Rows from block 9, named by matrix and row number. Each number is 500 + 25 x the weight over its row's rms, rounded and kept within 0 to 999. All counts start at 0. Numbers have three digits each. After the name is the row's rms in percent of the matrix's.
# proj: attention output (model.blocks.9.attn.proj.weight, 192x192), inputs 128-191
proj.0 105:474504485467505512540503485543470502553520525526500518526491529498505478541501488463501475483497445490579557506502532468497531468460528538509502505525432502499498427491502467503522511491463512
proj.1 099:509489509512508498545463516502481518491542441496529519535503502485505520472490468519517475440524485501462496479558560509503464495506473495493481492528526483505478466499501576475479537514502512
proj.2 093:507533456515479492516472482494510491547482478526505486477455542517555506478472466498475480501460451535485511469500476496523573500512506522498494580495483502504495479496531465527519524487454503
proj.3 105:515469483502505496497501474491460482542497480504492518508481497502524462532491523510514503515520481510553444530496534503449483481490519431517491523495469518468464504490563526549510508560501500
proj.4 098:523497535482535499492541471503468489517516502491498507453516555484490473504486475496503467546504487439542480480421464470572469545464524573518504499546497506521553509501501522504500454469558502
proj.5 094:488467492497481517513451524505501487497519518493494479500483485461487535495478529492517485522509489497475502498510450481517469437517455487532501489518511529463497508491472567524503545534474456
proj.6 097:509523485504484496508509508521482503483482503526508503527472527537513524478530533469465457479528466470518483586497448476521531509520466557517510556502485516442533559500485474481516482483491484
proj.7 104:502521504488487483489490481501537487517500504483511464519492517497489512515486462470494523532542473471492518474507524472436523489484493477536465514516527523506483478496545502512470514507483542
proj.8 105:486455544516465522491527503523502479468492499493515533461472492506512508507501540507500497474503530564507516476509509493498550522442524443475565502433497466503480481493487442461559495522516442
proj.9 099:482505490510526522538521522498531485506486540463488554496433494481481504510512497508468445496538471531486544506513546489502530478478492503472500501484536463503512462513512516474545488514518489
proj.10 092:534505477525493527509506514438529466484515503506502482493465499467504525514498502469549497518531512490501531498448521526491492461492505476494431517515504470466544514454518521462478467533530513
proj.11 094:495524478492517553509460509522534518486507503505515539522528510498511482491480533449556533482539508541461475482494480542467504506470546510545526472467467534543487521493497491508541491487456463
proj.12 108:523515525516510505482491499495502475464499485546484467483498512500499523513521495478525493502490489503497513482519499478500463434512501467504515477519495522524497504559472530518472482498493480
proj.13 094:465490546507513497468536517520497485492495460518522480477483499514484473490489536543519523514523512494452490517473501564509478500503511490515474465514539493484517516450499494494521467505494484
proj.14 091:529487483531504523476548493527523467471527465519502517504411511490508410544458507487536493487480469453478487510522481450479506499450545489506456530530533493489499515500499526524515474533478512
proj.15 099:518451489457511500487543474503496514540507456469503508513530520490503504511491498482479503497479517482490564470532428514468434434535484456532487506476503464520481556481497556528503498525470505
proj.16 098:495494525483480489527538499528516500535500501476498512474522477535475493495537465546487494437533509552549476541463509499518519511532465513512461514481460523445513490452506444504491513499516531
proj.17 102:486497478528522490448521511476536487505476459526525504475480481500514514499476486457499471516508501482471485494453492510518455500466451566550506530568514510509523530491489549486556506466464498
proj.18 088:493510564487476436553533511491511482484512492551480532509478469485457490495480468438462456495486472526467501529486487502529514459469497492492505555474468498477518501514479493507485452520498511
proj.19 091:513510485576507502504502493550500539471521492503534498482466527475451496475464541519463508469513493514482522506494548507511547460509492486535456510479508520508505472501496493543479531483465513
proj.20 098:498492481491510534529439514478484527512505509504468520477498516494499535489527473515529498463501483497517491429554495518539536607485512518435497485492484510597473498489477470449542497452525510
proj.21 102:517525510486497511484502511495558521503543495510499460504493513467530532526537505503459487497500513466491477547480509535422551471448467479495486489518503442471526482501567419522521526546510517
proj.22 098:515513482530512508486530511534525522495485509494508517515497473501481465491504507490480516489456464505484544489491498495492510587483439493446461516474503480523512521527474500442536559509522499
proj.23 096:474510512496545487511485510523525499503500507492531479457492468526493474491501466516486523458490496505459441525493465547449477542505515468504538511484525539489524516487536517494498516501523483
proj.24 108:509485506517479517492544522512479516497517473486537481534493544462506449475471493512529522500526438480480463465541495457536503498470487524489483526529509520519491503545457495488557508463541516
proj.25 100:522492507529495487473479493478452539493454472462484477494493445500554507474503531487507514518487552499529493481519512531512516492512493532570491485510491501499498486457518503499523501474446474
proj.26 102:506473497496499500479499473496558467501495501491493497502504520473479463497467466550509508500476600503490517541525484490492498530521493471514457445504492470521496496494513485474489548505481553
proj.27 096:505527510506482470527488498453481471517514446482459522510509495522496519504547521519457493504536488514456507471518471484513559424495481513500536512478536485530466506523486434512508514521504474
proj.28 107:511500509510515511483466524486514497509506505552508516483529504505516510501467478476515547497489501528503516520447469493484566432545548460467520511480514524462528552495480482508487499526551474
proj.29 102:507443482504519519494527482485465535506455488496459543568483482486493474521528527523497501503497456520498483514531538462518459496484475552505468527499475521476478486531475541528486514418457515
proj.30 101:458539500513521553493465506520489493462530491491504506492459496467489515508498518503509503512504455503474501514488484543439551510488562538513466500537504521474527524487556473476496485483494506
proj.31 102:503493503505519536514510515522544518497481543478503478465498504498492491544528476476550531470500485518535492453486484467512505501514491506505446521486508513507528511512470472476460490487450501
proj.32 096:492467480548520501470514477476509507447448477488521472515487448514505525525511534482534509553498509480487519457477517499501483500500523520487433523495532476549544454506489455503499460520532522
proj.33 096:484507514473496507468522499532502502471510507548525479485508508491533477468479511538511513517517543461502479497450500471477469559488548465494567454513485492506527508529529523449498482519497482
proj.34 092:460470484523497548494466477495545490521487540511502557474486462492548484481453524516505510514475530476523541497479485526470480506520538553518499465504481483494471493485493508473478509456484518
proj.35 110:479483517487513538468466502500490485510492502499510484519515549445466486497499501502497497524470481528504525485515526508439521498555487577576517464459493505507479510483524494494445505401488487
proj.36 099:496473495472482486506525511517475505477523508525487504526502514535479495522488485469518537492522465527495563458534492512537513495431456536566488500509493500527473509501465483506534505446452517
proj.37 113:450495530465519500524513505512528474464563498494515465508512480482473501512481493535519457465492501496477541529526516471522530526448534503505554524501503485464484510556504489502541467489473449
proj.38 108:511519464506511502487477488468482522512473555473518519475499488503512520528511518487508506453532476503503449485450547503490497481514480506452453515517504518517517451476510526531468526505523530
proj.39 099:456523443505524506520468493501476517510463453508492497521449496503514509492496492489511537496490487515447489532528449495554508488492507491459512485463481524484475520495441512486514533555531494
proj.40 110:480467542480490507518541501511544483502494491539509515456518514535495439511525491522521532510477474508491525561517498470468514525497490506466524535483473490445459488529524494501504525497521478
proj.41 096:471497511481451504524509498526516497510533475510508524518512550522467465526449474513542486509487509467511532489489487517470452504514465530510474484511500493489510479483503531502483493513486505
proj.42 098:462533504509518533535504534518530507487528495522521515501464482515472501465479487488532518482474467436535475454493455495486529478525486550534460515550483520527443533536544508483446514443442546
proj.43 098:532521469494447475566486496492515492508498464515504527506485505552489473506486503500495489475468534495510481488493525501501480481522538500490507464516473481535558506533491524506468455481474501
proj.44 096:518511486520508528479509525522490472466511511500473466511490551451518513479457486485517470535491537483510509510501463565497503511497519473551482488536493540471491531471493494463495507539450542
proj.45 092:481522541523550487466525489447504512492482473476505515499558497475493481517493554533519506514473491451489531487522498504490556568509466554458500507546498507506500486526499513468479526463509533
proj.46 102:510522493482485482509518526498504494480490472547503465489499474505487467487486475511529508517475454508534476577549501530533465494443494429537507551468473507482471483506483512525497540554503469
proj.47 097:463520480519537497512532492522500492502499486509517500525507517451522511497467477475500505531467518487514462504467561478441506501452457486473494493536485535508497453488526457500505528525514524
proj.48 101:519526455499449487537462512503510527466487504485468529524491526480535524456540515461523494546532525492512495519539477536498484505504503526520444495496524481504483542479510515481506507474472536
proj.49 101:473505502499490478488573498513465515491493518498505505488521460505515478505499506465500481522514523521467441528497497539558512446501544522429505480483513519463527504492469481562543454525545528
proj.50 098:460475488498491489543492527500506517505503526509487466486548494449466505483459511465489458513510525489527512583499452492504484519495530470536487472506482508481515529499464487477498511545449508
proj.51 105:498517486522491543518513469512527510522483496480501506491488501497520502504498469480526510459524438504502497479504506536419504514483452523483483534468518531510486517502562538502551552485496546
proj.52 093:531534559471564503514530490483514489500518526474512470471489513490506460523539496512489479504451471539472586477474470480489508536503544532467503487464490439520495542538481474474505483489540492
proj.53 103:492500522465529516533472482509541455564497478493510507497501456514470479499492483484490516487503530504496498555429505487510535541522494533499457472484494484443541484510494474488522529485480466
proj.54 095:536509525493503473482507516470492475525489504504501507493557501508531533478518493480473532529514500443542517515496474529505534522499479474547426489548470526500503536497491524460503497514480531
proj.55 097:504499489491528503508488519509518520511477516487506492524463482475511467469489491509533472471468530493471510538490483479490511507455475455540497476487519461512509507522536516525527538535477478
proj.56 104:478490512496511485498486548495479505508476511502495561471506525504478481498506459508510508500517432480482507446480493498547492556506495475462506555523494488517509510465428473445498464547512483
proj.57 095:475466557546502487493498486507485503528532501549529476478487493513519526484487507536489504471506477503471504511508553516562517445509492567513478534497533517505473503493441522500476504453528499
proj.58 106:496485478496508465484519489518568490498462482498500476494468503499539485499504479514498534490482440472526569524452484467485508473523532502524510521518512442476524491539524487527502459484505492
proj.59 114:501487500487502493466477479529515492486485472493538501483495524508520513537515495490513523497501548511481553442477495495497519446515493492425524441484498463567501518480513493564484497477573498
proj.60 105:529501493557499524482498502520522502477496529514509505471480526501492514471478495483566507479459468420453468516518509466497517462497519521500491516568539520499497489511500460545487475487487467
proj.61 102:473505474447491501496525491509461479501467527501502530518498512473502493527489502536499491507515503512529536502494540476456444514563476463526541487512461500473511464525514513485486540555442492
proj.62 103:453482511506490518488507495516515498507486500494523475486509481478513494535495497526520508551533585488541532524519553466478430509489523535435478454491469493481536503564492520481517471511536535
proj.63 093:486515500499524502498474469505449481545509503491513520511513542518516469502474537518508463516477488470458522525548444444498477515496499510484465509512520453511466478524519506498519481518507502
proj.64 105:495484489464507511471478522474462522506446492473503506505531497491497506519463544471465527508494494526523450502550500463488467533552498454474506505491507578458464490505501512489461505508517500
proj.65 098:450510530525531505503557496510483528452484504503506525494494505502480486547480513483520518500485519517482481425495472455464472537485481538489500478511539556520533524535476563479511500468485509
proj.66 094:496517504530480532502507506471490488464502470513482485492498513505479514493509510551472472506490487522522441480510472551468531486474554507479478509492474509497463503494497479502515440504515480
proj.67 103:523477530517536489526524507471476502513494517517505497479522493555472471480492497519505494498517511523491449566495572506518474512489479466434484472491502525481508461529501503475471522504566481
proj.68 102:470495505521534502510510519454488502510504507483567500504449500474493490493489502473523516488527507495506479517472469535538571520538429526556521501501514501520524508466491445480450556531482479
proj.69 102:476502447487523473532466495531500503498498493465500483497511519509466517517480507481541520522480480498519498426517458512494460496556502523477559529480506486544487488481454515477495523466517471
proj.70 104:526491494507506524495506511558529492552458473498485507537492462512530480521503497517478510498490492504481510526535553512478458532545511486514496518508545482487471500471507538477508496509455454
proj.71 106:488500508485455523516516503480514514480523521493524524504511501501495500518508491479473524489509506527514551460478509523520553508475456508459514479472486472508532516498461433465499515543521485
proj.72 100:491529499473517484516454476465513509497519481484512505466475484520482507495536506485491498510518494522460527509533430533468543530546576530453481478487520469498519499462515460463506499462529464
proj.73 090:518489486522498515537458536484525516482543516489544499524473533491513475468477510472507500515507515494528507557504456532479525461536481509437483432484503507453482533488527518520493499483478503
proj.74 095:508471451484497515547467467499514528496505517500478516528514519516481510508542477438502481521484466476497510481427519546489422524535513476452486514518495447523505466519527538518469506518513476
proj.75 102:482513472527500436537487513491477502516476523488528496541483513553506496481533480500486461476518456495497494527448464488489475510520484471534512558468535517486548492519469532479474545517486484
proj.76 094:515527476469506494520495507544503498497547467490483482500486472503464474504518516498511477512489510504484484492500501489512536545476548491509448470530541511494535535513493429470543481522498539
proj.77 095:537479525492481522480481504498500478444535478571532532530503480456509504516510457495536498516464486483533510539487502478558488508504471446461509487505464483478544454477484493484509552529527508
proj.78 101:474510493484532548485480521490502522486483478487510515535511509514559525464493476516499502497492493532463569508479504523515457484533510450522546490470529434488490522485507516523512543537478540
proj.79 099:498520492521479519490477517482493522528507508511514504499473483519547511487534473511496510458477486475459498473491494506512492488515524418526532527482538529464484504498519488531541507539457491
proj.80 104:512515496523463512455479495516492523548503578494486534502484526476501493524500538458515486457535540485464550518436488427481512528477538541510506465521512493474551513547472478510505495504499483
proj.81 108:514510535483480481517504485522488512517471499530506513461514524509499473558545504522490488482483487401495472469550494486475496449501498454508542519581504506520455510529514527543494508522452470
proj.82 098:490496504548469495491511537497463492518477502502480462529492532461510511496532512525541496454547510502388454502525467496495453497520518487514509480527563504500500517507531560494452496481502526
proj.83 095:545470497554479499495487451519487523483483538527454511492514496499507508500495508496500508502507533467492521464478452445488553464558508533479511480510457512524484543546532471516457509508538481
proj.84 098:542453512500523474468519496502515475510521471514453498492506500504506499508523518538513486482514548560514546522457439512475541529533441472552541473445462477513529536514515503469515531492438476
proj.85 103:518502523505504524467475500484512526513534482527464482475520468489490499485469523516476489519423497535465478562514484517543487505456535503482476512504480516479496472513500502524556475501486538
proj.86 097:478485503530483519520468552463547495500555510500490488472524530505474521455465512497492489476484501450474525497459538515490466478532459469453537508515502490509543507483495511497438536533553479
proj.87 106:496493491489541457513535523463467509494485486482490520536470461538496510474513465506509491506498455529536511513460508457535507518491490544478509531472466473462510528544462529491500485485534513
proj.88 097:510487509508520504485531505486480526464464464489478551536496517515501446517457500476451526504511559515482469492508517585515499555526499476500507450436523522519543482471472464461499522485480495
proj.89 104:453509472459509462490492470518464509539470536493491506546513473550505508477456516484489478499464470543534485539442484446506491486503536506466527525474495538475552506559487478513516477476511468
proj.90 092:479520481479516515485483452508501539547490495490518483526481524482512510486518465485466526484498541460499467490519522461498490551543515508476552510489497490552476494526578465470474494491523480
proj.91 099:455488474478494515493526534535546486521537503469501496483536464520494431495484505501510506477529521533460536521533446407507476576536447539498499500456520455503459513565492488458481536493557503
proj.92 101:518514429516511512482502510517513487541513488490499528514512514534486511482548501513430538477565500479470540524543513483523496508517519469506527497507516481441494493546518521510466510511484483
proj.93 107:482466501523493519508515501529481501504483522529470533469464497456516479552493512503478476495449441502495555486575537502501501432439498536523522542497521461481458450509490531535531468457511465
proj.94 092:530499488509505514529519449529494501488528523509510523486530518530484510479519480470505464487460511511546509487558531514461500534530437516525562462515486505445466439501459538467492477476481460
proj.95 097:494532505513444536500512477544506482435519457508531524507475504517541467512486508518499483503544500510538466513494521494536504542476542473542514489500493523488527485521470483494502482531480480
proj.96 103:481500541507483498492529506500497499523489485527491563530492483508499470484523546493462491486502466460510485541511532519504438480525507537528569523544496489462498490466487581515487519504448462
proj.97 096:479529500466504505544484516474489506503497519486525484477473501489484490506498517513510525503506483521456477477448555554481459511502588525491491518475517518535529501485510580463518443473498503
proj.98 107:496495504499477516480501483464521499475505501503470482546481517482510492537519496490467510515516513543530529494533512543547450509548469550511530497472456486522494480486485545479444546486481487
proj.99 106:510498494492511484487475522501507451540510491474497515561501519512522546500531485534482467494524463450452450550475517470468545472477475455518523505548533567460481492499524448503513531524486485
proj.100 092:430481497487530521516530530526506470548522521513547548483491475503459527537503457485509476512509541508497477500477529512441506514543495528497450470494500513518544476469526504542494515506489512
proj.101 096:506503520505538452541490530489501495528535531498496529501545486520487497477508477485465505503470476525496520448520502497442448480470500502499517535457549495518447507486556514514477505480455481
proj.102 102:511516479495514520481465517504502484528504489512492485464486476515544522504486510467444526501451488475529506488478500576490470535533544492469479492499447482510503511461507511460525505472525513
proj.103 100:515526474524521480496514510539472512542496483486503507523525496496502512513496522489514485499464463514467499514465540487461486545512538449485482521468535484478517485499512481492484471552514511
proj.104 100:515521528516486526526500500495485513512472476476485473498492507481487476494504464483493495506478492487530514482490497532517541475556547488530507484513478503480510477484496451564497484494456473
proj.105 092:467499517436484519531508514537462494512523473487514498462469496533515516486506507503517488489474454539502557536493475503511550517526534467482479501505481467485544539515476507480444458474488490
proj.106 102:487514514516503520522486512492464516519525524493506496492503498504485475463500503490490487508495542436439495495452553514519493433497469467458544482524549514521558438470497513537476550538538466
proj.107 094:486496528524473491504497550566502543479505517517495532472464494484485501466465487510488481522528491475471492434510502481508496474452459499480506536524471503528516529500505521509553547523512505
proj.108 105:496554537479505485506492536479516503489523513463545506485466527520495474486500502504477498481506494514520496459503474455521488503509474421486442479468457502525476546559457530506487476555484527
proj.109 095:504499530465494492529466500489489502511516552536483486517523468484464499514460501483516502514478463449483527560523515522495497479489489505539497544557485506454493510488499495518499477521476483
proj.110 103:495507495504485502485492466488479496515510494507506474530509500531493456548476462506490510475518436553594482504463488473488558535487507524508521541470445513503526526520521471479563525498463511
proj.111 111:490535467491492474486501499536503479470494513493511532490464501502484506515482504469498488500534515522445458535501531546521490500569528512538484484474528522463527469484500529480443511494482503
proj.112 102:531514496510552502516517502459502498542488506510469524506532472532463469469509489490491527487504455487467505502519501514525452514550565477570507545504524495536495506502499570484487490548495509
proj.113 104:525508510476516472490458512490460534485510480497531496509507520496486528508478506480513511509483517481529513483488537445492472539479499476553495485508486491524479474535486471481532491542458497
proj.114 105:525530518460516485503530556488500488507511512521491507500514530544466489531468519507526490531492466532492432508490525427505500506537533522520499515481504496514537506538513492501486437470463504
proj.115 107:528497502543532498484501481470491476503470518519512508511447500475540469544504522510541501468513451503523462492520458460504480475541522500506432518494498533503498507524487526516496505515442522
proj.116 101:518478495537519487482475499516473512541489455539511490499496521535532487521531460533503501493491572452523498476493500457537499517481485480480511472540486462488527509528466510457521493541525534
proj.117 105:515514455464496498486499505502462483512512499466476511527523528520508496487514493527482516538525465452558537526505493531478488515533540486485457545546444514504461522511453527475497484482542574
proj.118 096:467500484481489466509485485530480511544511482472497488481504477539475498487467465482507476478523421505535507541435500436445513502570460512484552547490499475492557480543522492484472513473509496
proj.119 105:491454504501472476491477501516517510522524479502509523526534485519486525496517498480513483527546524467483531512455545506477541526477547536483463479547507497488508512540497500475537479466503494
proj.120 102:461499513509463490445510507525490509501501517483486475479514533469523501501494550507490528531540518509497487485487548533475514519450462554563536459490492492489506510526482464474549522503441473
proj.121 105:494492490502553463459477513513482543488516516513495492492451472533518505482483492452530479489488502500470572550519505501510486523517520553488465506460538403440496490445499513497505466497498537
proj.122 106:493505462540492510529506482545473512482544479503501503518447502482516502557475553473515490523489457456474510462458531490506532470512452479460538502534513493512538482496518514526474533503507497
proj.123 093:511487471511498538476455453509469494461497496511489510492472518492525567480493502506491544462483489532542538524530510492464506494498493482552470482501467479480485500476511501516512488532482515
proj.124 095:508495492532514569493474485473553475461476438516535527446499492479539471532537531463515512514492496528483503505532540520475481458535501550487458513487489500511496475521482476544498464474530523
proj.125 099:507492537512445507520563499487507507499492483496518475517511517480542490478486527464492536494532513495475481493532472509478490536484518475490521500482544536546521540484503509427529460518524473
proj.126 098:541468491467527467507497483557526461504466486512523527476472504507501544516465514508512498458493497496527476473454471440498485509517491452540555475500478501529513530539524495501484520540473459
proj.127 102:504498523501480495524503474505526520481507532488535508522512533507467492500489496474523479530487462509509522452519513452463495500487528495566448551483463484528495467521533507493507480500454538
proj.128 103:435494534502513510552482498532531480530474487507514510517504465555504512499476510486498498511470495496511456443490479485531600504503540452526467485483479546541541483514479457512484487511483533
proj.129 107:501485529532486520485505467511469471516470492478490509457486523476511487486527477557463487533517516479480505511500494510479513489537502504482554480509534466518519513503528461499477474449533468
proj.130 094:505506486464497492471516539461521451508506512484519521507497483537507519475478497502513480460525459504485459479545521496475549552533556501460508509496475511513460496519506470463504457494504474
proj.131 102:527487517497537507503487515516490525484524447515484494488518449474501528490498482547498506533470481514520457439438498508506495511480483470524507496476466529538537472486437518512526514557461501
proj.132 094:485530487530496490512506468494499501506503487458493518520488497514478464495511519533485485514496577474488524464538498514496540476495538482519561470539501522535508516511500502514454460489459417
proj.133 099:513518548481554494541491521473496486446524512535509445500533485495502533491478500491515483447501503516501529500488479497484539479541497486562554485517465480499520535523518519497461531508488485
proj.134 096:522500521496501477494489509509495539498508494493505494509455519484510483487502547520465483554516474471498506468520412511481500501485492439470529523521507471479542514474548510479501492514534479
proj.135 105:512505487518501461498511503474472479505449534509446509484513521548554494470520480550470539490456473465471462468513485521471489548454475488494514520492523517516476530480520531452528522512489476
proj.136 106:458488520532492463493482540483514482522513482523480499500500511517472465472485531488521490488489490515443471459516585559490538527505509479495479489470514527543501457496511466492507483522502495
proj.137 104:477549526514445495494469527500470489503479486494497497517474522512555504451498512508493506476495475567445511548535435518477491468488483454496461510456527505502477542488521482484497490513485555
proj.138 102:542472492484495520530482486458476543500495484475498523500528449506516471514556513506480553541536451551510531477467535526530488484467547499425551551459527491504496484450483496476489468494523452
proj.139 097:503501497477515510511546512504516476507530512530476499472527479522519470478505467494514529494472508469513503538481492534516495471493504478495493473494438530432511490511476543539494523478480493
proj.140 093:435475515513498521485465515501476499515514464517516477521496459515515491501512537546529519479477557453455464457470540510564579474561504486496462449550548521530497492524452429511489541505501515
proj.141 110:519542540492507495572428499512464486515490505514508483523452499514455506483460455488484498459485505490506456501564522523504495501492525464504507480513502526482445507479508538525487466550507470
proj.142 092:485489507532503495431486487494544497494508477476491530493479504497559514534458496490490499481507515527550473463524503514452450474499517492494494475510473506518463506523541540518472513522508499
proj.143 105:514491487518504459490529490485484527438500519496518501535495514522500473512503527499523482495511525473443455459451511500481467489485514504521522477537574527539534500481517528502542518519504464
proj.144 101:496516518502486499479536525548502498511498504474477475495506498523499481513489527451464488490516471588511451509473493480459496510496506468488463525441503514509549500516504500499518537512519540
proj.145 102:485501497499539469529462537501512511482497535499522495488496485527508514495459524499498527499455504548470521529491504439520537535540520524543482484496517480441501526528483495446482529471467492
proj.146 091:497485495504499485538540524474478512500539511521483539488513488530453510544475542506473431504516500517496487562539507433522526507513487499444510504479494514460495499528486449495500469510543517
proj.147 095:520521521505486498492497531468502537451513518485508457493452508498529517494509530495497507477513514521454471521555468451487512453462499535465485478504542522498469540515531478522540502501538498
proj.148 101:524446448500491480469524501477450509504506483484459527518462510490539541527532517486486526502495568547539506584514487485455488494503453503460513468494469482455475529500528531544484565484525508
proj.149 094:498454471512472517519498496534488472542503485502509476495522513504492474514477545499440521486516507498475519493496501529471534540536541481519457525487449459515521487463493506476470485493503543
proj.150 101:517528571498515508502475492464511503535520502485449480484528521499480478511497467505490479495499476471519546522503534490461480464539497490516500535492465458506488460507517528512501515523509534
proj.151 105:468493533490506458487530451481471472482491489489510523532508505554522466523496503512494555515501458504471485482508505500548513405523512538447466518516570554552489522497482482545469502490540502
proj.152 096:519507475477500525528466466540498537496525505515499490520467527512472503480477461476492498496500495534560555461477468493513554476473575520542499485481467501515501532546495497511561449456454444
proj.153 096:511494531504503525497511486483476482532494511507455532517517477460524501498526490563463494533497511461505496459497567406535514492535542472441531476528490517535524494544498477491498490493523518
proj.154 100:497518490512458513454508484504498512496488472481543497511472497492531425512438525454505545522481475499472453524514487526527473569541522455509532494533552517482500473496465500443458467540514438
proj.155 102:523539507498488517504461493499514498526497496521488478534527488500478504504466504511500485495442492500533502461493545484577491482527556524522457492469481509539529455499427497516524447505479551
proj.156 103:441505514468484517527478509486546493483531518525507509465504480493486526510489456471467521521493521452505543499535485471484484510557501565494484457527502504473462523530545483500496497478491485
proj.157 096:518481510465492452476493481502535501540506506500482515508462473550498514504482444516486497487527516550513555503514488470547485509535484506480435476471484427482504495500473530496476519540483517
proj.158 087:505545513515483507498552488496550470512492484506451448472518514479516448517497494535461531514465452507451513477474499496506524526512508455527487535507564524514514484514498505484485556523462543
proj.159 108:492490506516493486539494512471486533474458508518506521525541494498493489470496500496458557488480529510474502534497491450543538483492497522496451472476527492475518500566447501483537484480516520
proj.160 100:562498526517510499497490526463497449507520500457480495465474515512478454551516491529483477506512543447470464500476493481506512504498535529517468483533528490532498483491533502498466477465488546
proj.161 101:521456519481507432503496520490493471524505506459482513518495508560512476530531502485507485480502469535498483506457417500443506486439510512527514526493513521491522554533498502514534517469484490
proj.162 098:492515518505502487490504449531506505505523449516520507468473458486554510513471529523495516522487528496528550474514525532485530511443498500491504474502478465538485508465487488502567490455536500
proj.163 105:507525503526450468505504473468463513496487514548515505481498520496509486469492518484493523513523484484485542544471453565542467509479460479483512558520525479488484518436489529516483519497506475
proj.164 101:563489500472490476481484530492529547515509495514461492486485495489527518475539501503489536515493555445539557538489500487488528567440481476488482469533467456487520527476461447497495517547509528
proj.165 108:488532479479514516510485498500495476507453483481505479511501489492538496513496544498520526504555527522474537473457510434447501515533483538529444496475513487521535511553569514494481552482504520
proj.166 099:496479517478482500495470455514506501497513543501488472521519493506544512509492494521488497477516476518469569510559512534528469494546494520488488509504505459486466516500508509523503494486489446
proj.167 103:515518460534467498492492498475532477542545481481486505521518513476541532505504443504491491451508471556472541466428491477475472491470501465487440536479530477528528490483492540485509500521489497
proj.168 096:485533501490486495491511519477495519499509488526502477524477529496516463535494440516479489500494499528509499541487474508495491492544466505490547440464472498491478518472455453488476560480490435
proj.169 103:478513498513480518458490483541510531524484487529511510495481512474524510466464509488503541521494509481549466494502528487487507537512535522491473485517478514505521490487513513502482473497521530
proj.170 096:472476508517533489516505514557481522441501512506488505493488484530543496494480503492508507483471540489525552460478516509469499447498488503453477467517487456538526463480521513530476512501556504
proj.171 098:538466501470504460535484531512499503470493507516473541499507458534508479515509493498477511500463531500478475474456510516472438519458593510499525498524562477517505513502495539470562421492471491
proj.172 096:523525493458459496513506502514497495445524524460493513453543539541485505524507490480492498505470515548523453493525495549544489494516508507532560518447476505575450525444492442494466520524487465
proj.173 093:537489458495527494526471519477501482471431459499535485525527494531504506481520458475499544491521551504505562516495499466496494494443450530472489467492506474508492531526520499530503503508503474
proj.174 104:514482490456489466480488489476499514486491492526525540540510491487504499521502484512511502457479565523520503501448576454507535495497540457504483470488463524473502446534452527473480454521521507
proj.175 103:490507492538487543461533535484504497467481525518490487470475504483498442486548516524552507478473462491446553489529520532573507501484476461510451504475530490500513507481433511494521533544473562
proj.176 103:499496506476500494526519495484519504559487508549527483506499512481513514482496483491459497516475550564478448526504524528487526482492464502540416492429511545505475486480473480530465541472456557
proj.177 093:511508523521493503477507470517516467505512517501520491517482487523548487498488501514478504511530501480504536517537549509466526489489518517549509571568494486461478486476521454499500489495467519
proj.178 097:493507509489471502510547508514475479516512533486499479475469474515456485520554528511466524506499531454529475498553463518432472507499497513484491470529469517496427550482540509503488485557506481
proj.179 097:512512512512492484482555509474462514466500496514485457524523482502513512507471549515529520507502517497476492538515544537461533503526549490557571473470503517448477489465523498477460451505454451
proj.180 093:486524494510519478505471531420485525493516466518453490556520482487519545471539512497494498479478458467421501507499503526469511532489482490499528493545571497480503474501478481457494488505482523
proj.181 090:468537439527511502514498509457506555514520463444493496475508470509501510514574472483484509519507480546518529519486503556528515441523446445486542492477534489499510494475471452528508523527508523
proj.182 098:500493476543480498488520476495479497466520535504514477491485521517509491463523506522509513505524545526511480472475491471489437476479518488435523495486469507527511502521500575526516483507535514
proj.183 102:540476517516518488518507545468526478462502529471489537488483519497516497504518488491508520506497470493484544533471534541471520532517538500498496517500514469487518502490551458490481492479524520
proj.184 095:485505485502512483469479474473482508509503458499537525479569510490525499523516483534511461512528479533511483485544510466418508501538528489514526524508514507502487516539529489486474464493525464
proj.185 099:499470461503494479481487514486468552496498539457505533529529493537505534487488489484491542487513524534471521516479521488549463502542491516511528489470500482565503507530475526530487481444501474
proj.186 097:507464486481472501502476519516466528494498475496527495497520494485503507467495497506454520508514506468505514539526514485480432495432512526515547471516519483471502512471503548486543486468518485
proj.187 104:485499447508520526531481524523498502488513494457490468530468478480485529480498496517499481531474480549523513471573538472443524559512516469475513518483479511536464476538510463508476510515518489
proj.188 100:540493485494549499487493522494487486524514479509514526478507490495491497466476554560506444488455499429496522539522537482455541502533511485518450506555488507470514491544532498481493518498515524
proj.189 107:506474515458486522529487499497533515515491507485500476460517469469496491501496448432510494465485496462536481469509476480421519476539443517496550506528461539505493522491526519514494511497502438
proj.190 107:516491501482504496510504473499508467502522491545531535496494471517497500490506471512498470491478442542487446568490507511494532481493536547434461549456529515429477503514504469536513492448531532
proj.191 098:496532507479500537465502510520493515478503479535524526435453509430496493514514487449507507523521507490447496522488468485470533495529472508507575473522470497504501488531510485504496487467500463